config = dict(
    arch='unet',
    model='segmentation model',
    dataset='numbers of one to four digits printed on busy colour backdrops',
    crop_scale_min=0.8,
    norm='layernorm',
    padding_mode='reflect',
    pixel_unshuffle=2,
    upsampling='pixel_shuffle',
    optimizer='normuon',
    lr=0.02,
    orthogonalizer='polar_express',
    weight_decay=0.02,
    adamw_weight_decay_other_params=0.01,
)
Rows from block 4 of a small segmentation model, named by matrix and row number. Rows with one number belong to one channel. Each number is 50 + 12 x the weight over its row's rms, rounded and kept within 0 to 99. All counts start at 0.
After each channel's rows are labels from the 100 images, of 14848, where the channel reaches its highest value: "top examples" is what is common among them. Only what is clearly more common there than usual is listed. The data: numbers of one to four digits printed on busy colour backdrops.
# convs0: first 3x3 conv (model.mid.0.convs.0.weight, 192x192x3x3, each kernel summed), inputs 96-191
# convs1: second 3x3 conv (model.mid.0.convs.1.weight, 192x192x3x3, transposed, each kernel summed), outputs 96-191

convs0.11:50 50 50 50 50 50 50 50 50 51 50 50 51 50 57 50 50 50 50 50 50 50 50 50 50 50 50 50 50 50 50 61 49 50 50 50 50 50 51 50 99 50 50 50 50 50 50 50 50 51 50 50 57 50 50 50 50 50 50 50 50 50 50 50 50 50 51 50 49 50 48 50 50 50 50 50 50 50 50 36 50 50 50 50 50 50 43 50 50 50 30 50 50 50 50 50
convs1.11:52 91 52 50 48 48 48 49 49 75 52 64 55 66 46 53 54 51 52 49 50 48 29 54 50 52 48 51 52 65 49 49 50 50 49 52 42 63 00 47 48 49 51 47 44 47 44 46 52 61 51 55 51 36 58 57 42 51 27 48 44 39 45 49 50 49 64 53 56 50 52 49 53 55 50 50 39 50 51 18 56 46 47 51 48 50 44 60 50 50 57 53 47 43 32 48
top examples: on a plate

convs0.93:50 50 50 50 50 50 46 50 50 53 50 50 50 50 77 52 50 50 50 50 58 50 50 50 50 50 50 50 50 50 50 71 52 50 50 50 50 50 50 50 47 50 50 50 50 50 50 50 50 56 50 50 66 50 50 50 50 50 50 50 50 50 50 50 50 50 52 50 57 50 49 50 50 50 50 50 50 50 50 67 50 98 50 50 50 50 54 50 50 50 42 50 50 50 50 50
convs1.93:50 46 45 51 52 56 77 57 56 55 46 53 54 00 32 51 48 45 51 54 49 39 55 52 49 44 50 48 57 30 55 53 54 49 58 53 31 50 00 35 57 50 50 51 47 46 68 52 60 76 51 56 50 40 53 51 50 49 50 55 85 52 51 82 38 51 51 48 39 51 71 45 48 46 50 55 49 47 47 59 56 19 41 61 47 49 47 51 49 49 52 49 42 50 48 50
top examples: length: four

convs0.45:50 50 50 50 50 50 27 50 50 64 50 50 52 53 60 49 50 50 50 50 67 50 50 50 50 50 50 50 50 46 50 71 57 50 50 50 50 50 50 50 88 50 50 50 50 50 50 50 50 52 50 50 55 50 50 50 50 50 50 50 50 50 50 51 50 50 44 50 86 50 51 50 50 50 50 50 50 50 50 03 50 91 50 50 50 50 30 50 50 50 18 50 50 50 50 50
convs1.45:49 49 50 47 48 50 35 53 49 50 50 50 53 00 50 51 49 53 51 51 50 49 50 51 49 48 50 50 52 48 50 53 56 50 51 51 47 49 00 49 51 50 53 48 50 51 53 50 53 34 54 42 47 50 54 54 51 47 52 58 00 50 50 20 49 51 47 53 50 47 21 50 53 53 52 50 52 48 51 48 50 43 50 51 50 50 63 53 50 50 44 51 53 50 50 50
top examples: length: two

convs0.128:50 50 50 50 50 50 74 50 50 43 50 50 60 51 51 25 50 50 50 50 66 50 50 50 50 50 50 50 50 49 50 63 60 50 50 50 50 50 50 50 41 50 50 50 50 50 50 50 50 84 50 50 67 50 50 52 50 50 50 50 50 50 50 83 50 50 48 50 00 50 51 50 50 50 50 50 50 50 50 53 50 26 50 50 50 50 46 50 50 50 30 50 50 50 50 50
convs1.128:57 57 49 52 62 53 15 49 52 52 42 13 43 18 50 52 52 53 54 51 50 50 58 44 55 54 46 49 52 49 53 57 56 41 51 55 45 47 51 48 52 54 53 43 50 55 63 52 48 00 45 44 48 52 47 40 51 49 50 46 41 49 55 00 50 52 45 46 29 41 53 47 54 53 46 46 55 43 50 50 51 44 34 43 49 51 34 60 49 45 68 50 45 45 52 50
top examples: length: one

convs0.158:50 50 50 50 50 50 45 50 50 53 50 70 55 50 53 56 50 50 50 50 59 50 50 50 50 50 50 50 50 48 50 99 60 50 50 50 50 50 49 50 67 50 50 50 50 50 50 50 50 59 50 50 60 50 50 50 50 50 50 50 50 50 50 31 50 50 59 50 42 50 54 50 50 50 50 50 50 50 50 35 50 14 50 50 50 50 99 50 50 50 45 50 50 50 50 50
convs1.158:49 50 48 51 67 48 55 49 48 50 46 10 39 53 47 50 51 43 51 42 50 49 55 49 50 43 51 47 47 11 53 49 44 50 50 45 48 47 46 43 53 55 48 42 49 46 63 53 50 44 50 50 50 16 51 67 46 26 42 42 63 40 52 42 35 51 49 55 36 59 51 49 50 39 42 50 50 43 49 48 50 44 51 50 49 47 68 56 49 87 49 48 74 18 53 50
top examples: on a plate; bold

convs0.189:50 50 50 50 50 50 38 50 50 51 50 51 99 50 44 48 50 50 50 50 50 50 50 50 50 50 50 50 50 42 50 41 48 50 50 50 50 50 50 50 50 50 50 50 50 50 50 50 50 50 50 50 47 50 50 49 50 50 50 50 50 50 50 50 50 50 46 50 43 50 57 50 50 50 50 50 50 50 50 50 50 41 50 50 50 50 68 50 50 50 48 50 50 50 50 50
convs1.189:51 49 51 50 50 50 49 51 50 50 50 42 00 39 48 50 51 51 55 50 50 50 51 49 56 51 50 51 50 24 50 50 51 47 50 50 49 50 51 49 50 51 50 50 50 50 49 51 49 50 47 50 50 46 48 51 50 50 51 49 48 50 50 47 50 50 51 50 49 51 24 52 52 49 50 50 51 49 50 50 50 50 50 50 50 47 51 51 50 50 52 51 50 51 49 50
top examples: bold; white ink; length: two

convs0.72:50 50 50 50 50 50 71 50 50 51 50 51 53 54 57 54 50 50 50 50 51 50 50 50 50 50 50 50 50 53 50 61 54 50 50 50 50 50 50 50 51 50 50 50 50 50 50 50 50 61 50 50 46 50 50 71 50 50 50 50 50 50 50 55 50 50 49 50 48 50 51 50 50 50 50 50 50 50 50 64 50 22 50 50 50 50 69 50 50 50 51 50 50 50 50 50
convs1.72:54 53 60 40 52 43 24 56 55 56 50 25 22 16 49 50 52 54 46 47 53 34 49 51 47 47 48 50 39 43 59 56 60 53 48 56 52 38 48 54 54 44 50 26 51 52 32 50 53 00 45 49 47 44 44 30 52 50 57 49 31 55 53 00 49 55 53 49 63 41 38 44 53 37 56 51 51 56 53 55 50 71 47 41 49 58 32 53 51 47 60 39 44 41 57 48
top examples: length: one

convs0.175:50 50 50 50 50 50 50 50 50 46 50 51 53 50 52 79 50 50 50 50 69 50 50 50 50 50 50 50 50 00 50 19 53 50 50 50 50 50 50 50 51 50 50 50 50 50 50 50 50 54 50 50 71 50 50 50 50 50 50 50 50 50 50 51 50 50 59 50 99 50 36 50 50 50 50 50 50 50 50 51 50 38 50 50 50 50 00 50 50 50 50 50 50 50 50 50
convs1.175:50 50 50 49 49 00 53 26 49 51 60 55 50 50 55 52 44 41 25 52 49 55 23 52 46 76 52 48 30 52 19 48 52 80 47 54 59 50 56 60 61 38 46 53 49 49 39 46 63 46 57 59 49 61 44 87 51 53 72 49 34 50 62 55 50 47 51 45 94 57 42 71 38 54 49 54 48 49 42 51 56 55 54 60 70 60 44 50 52 39 50 64 52 72 44 50
top examples: length: four; pink ink

convs0.126:50 50 50 50 50 50 52 50 50 13 50 56 56 50 52 63 50 50 50 50 63 50 50 50 50 50 50 50 50 50 50 78 50 50 50 50 50 50 50 50 67 50 50 50 50 50 50 50 50 49 50 50 45 50 50 50 50 50 50 50 50 50 50 50 50 50 52 50 99 50 49 50 50 50 50 50 50 50 50 48 50 18 50 50 50 50 11 50 50 50 50 50 50 50 50 50
convs1.126:42 52 36 43 48 45 42 45 51 69 50 52 50 46 48 51 38 31 41 53 53 55 62 49 54 51 49 44 55 56 44 52 55 56 43 53 32 41 59 30 49 48 43 51 62 46 44 49 68 45 54 60 50 39 47 85 53 48 45 54 79 61 48 39 47 49 50 50 51 47 53 53 51 48 47 50 50 43 31 48 49 62 59 61 55 58 06 54 46 57 42 51 28 48 37 58
top examples: on a plate

convs0.21:50 50 50 50 50 50 51 50 50 22 50 51 47 50 44 45 50 50 50 50 46 50 50 50 50 50 50 50 50 40 50 07 51 50 50 50 50 50 50 50 48 50 50 50 50 50 50 50 50 50 50 50 30 50 50 50 50 50 50 50 50 50 50 50 50 50 53 50 99 50 53 50 50 50 50 50 50 50 50 95 50 55 50 50 50 50 72 50 50 50 73 50 50 50 50 50
convs1.21:58 56 50 51 54 49 48 42 53 48 48 56 47 63 48 53 52 49 42 60 51 83 47 50 05 53 62 50 57 54 48 55 39 54 51 46 46 64 50 55 40 50 73 99 37 50 53 47 49 59 53 45 74 78 32 34 56 45 99 47 38 63 51 57 64 69 51 51 70 53 47 52 46 49 52 60 45 51 43 32 42 54 50 44 48 51 37 48 46 48 10 38 77 54 38 49
top examples: on a plate; length: one

convs0.92:50 50 50 50 50 50 50 50 50 52 50 49 00 50 51 53 50 50 50 50 51 50 50 50 50 50 50 50 50 41 50 47 48 50 50 50 50 50 50 50 51 50 50 50 50 50 50 50 50 51 50 50 48 50 50 49 50 50 50 50 50 50 50 49 50 50 49 50 57 50 99 50 50 50 50 50 50 50 50 59 50 44 50 50 50 50 72 50 50 50 54 50 50 50 50 50
convs1.92:51 50 48 51 50 51 50 50 50 50 51 52 87 46 50 50 49 51 52 50 51 50 50 52 50 49 52 50 50 58 50 50 51 50 50 48 54 50 52 50 50 53 53 51 49 49 48 50 51 49 56 48 50 49 50 51 49 50 50 49 49 49 49 50 53 51 50 48 51 53 00 46 51 49 51 45 49 49 53 50 48 50 50 51 49 50 48 49 52 51 49 51 50 39 50 50
top examples: on a plate

convs0.123:50 50 50 50 50 50 55 50 50 56 50 51 59 51 49 48 50 50 50 50 59 50 50 50 50 50 50 50 50 48 50 66 40 50 50 50 50 50 50 50 51 50 50 50 50 50 50 50 50 56 50 50 24 50 50 50 50 50 50 50 50 50 50 51 50 50 26 50 99 50 48 50 50 50 50 50 50 50 50 45 50 22 50 50 50 50 99 50 50 50 34 50 50 50 50 50
convs1.123:52 45 59 49 52 72 51 55 45 50 40 50 45 41 49 50 57 59 54 50 53 50 38 55 51 16 55 41 75 47 46 48 60 65 52 47 49 52 52 47 53 54 53 46 49 56 59 61 39 06 48 30 51 54 47 37 53 51 59 31 26 47 58 30 41 53 49 51 33 65 42 48 48 58 59 53 41 52 50 58 50 37 72 53 50 50 97 68 47 71 51 56 65 52 56 54
top examples: on a plate

convs0.181:50 50 50 50 50 50 54 50 50 51 50 50 50 99 50 49 50 50 50 50 47 50 50 50 50 50 50 50 50 50 50 48 49 50 50 50 50 50 50 50 48 50 50 50 50 50 50 50 50 48 50 50 48 50 50 50 50 50 50 50 50 50 50 50 50 50 49 50 51 50 50 50 50 50 50 50 50 50 50 52 50 51 50 50 50 50 48 50 50 50 49 50 50 50 50 50
convs1.181:50 52 53 49 49 50 50 51 51 50 50 51 51 00 50 50 51 53 50 48 52 51 47 51 49 49 51 54 51 49 51 50 51 52 50 49 49 52 49 54 50 52 54 52 50 49 52 52 50 52 57 53 50 51 53 49 49 53 49 51 52 50 51 51 53 46 50 51 50 50 50 49 49 50 52 48 51 49 51 50 50 43 49 48 48 50 50 49 52 50 51 50 49 50 54 50
top examples: length: four; grey ink

convs0.184:50 50 50 50 50 50 49 50 50 69 50 99 52 50 58 51 50 50 50 50 36 50 50 50 50 50 50 50 50 99 50 35 48 50 50 50 50 50 50 50 34 50 50 50 50 50 50 50 50 51 50 50 38 50 50 50 50 50 50 50 48 50 50 51 50 50 50 50 80 50 48 50 50 50 50 50 50 50 50 46 50 00 50 50 50 50 46 50 50 50 28 50 50 50 50 50
convs1.184:50 51 50 51 51 51 49 50 50 50 51 00 43 47 49 50 50 50 51 51 49 50 49 50 49 51 53 50 50 01 48 49 49 50 50 47 52 50 52 50 51 50 53 49 52 50 51 49 48 49 50 49 51 50 53 52 49 53 50 46 48 47 50 50 54 50 50 51 49 51 99 49 49 46 50 50 49 49 51 49 50 50 51 50 50 49 39 47 49 50 50 50 50 50 49 49
top examples: on a plate; length: one

convs0.133:50 50 50 50 50 50 39 50 50 55 50 50 52 50 51 57 50 50 50 50 54 50 50 50 50 50 50 50 50 79 50 39 57 50 50 50 50 50 50 50 61 50 50 50 50 50 50 50 50 50 50 50 68 50 50 51 50 50 50 50 50 50 50 50 50 50 50 50 51 50 55 50 50 50 50 50 50 50 50 99 50 30 50 50 50 50 40 50 50 50 22 50 50 50 50 50
convs1.133:51 49 49 43 55 35 65 50 42 51 52 48 55 29 49 47 59 56 49 45 52 51 49 52 58 76 55 46 77 48 00 51 44 69 51 53 51 50 69 54 29 45 45 65 47 44 44 50 58 24 56 52 47 64 32 48 46 51 64 33 95 49 53 40 62 49 49 71 51 53 52 46 49 45 42 83 41 47 47 61 48 48 81 57 62 45 35 49 45 65 93 84 50 68 37 52
top examples: on a plate; length: one

convs0.165:50 50 50 50 50 50 55 50 50 53 50 49 24 50 49 51 50 50 50 50 55 50 50 50 50 50 50 50 50 47 50 48 52 50 50 50 50 50 50 50 51 50 50 50 50 50 50 50 50 50 50 50 48 50 50 51 50 50 50 50 50 50 50 50 50 50 51 50 52 50 99 50 50 50 50 50 50 50 50 54 50 49 50 50 50 50 51 50 50 50 47 50 50 50 50 50
convs1.165:54 52 53 52 49 64 54 50 49 50 49 99 15 52 50 51 51 48 70 48 49 48 53 56 50 50 44 50 47 53 49 50 49 49 50 46 54 47 44 52 51 55 51 49 52 52 43 39 44 51 38 49 50 49 48 63 48 50 47 47 38 52 49 52 54 51 50 50 28 53 00 46 54 51 49 49 48 49 52 48 51 50 42 53 51 49 49 49 50 47 50 53 49 50 48 47
top examples: on a plate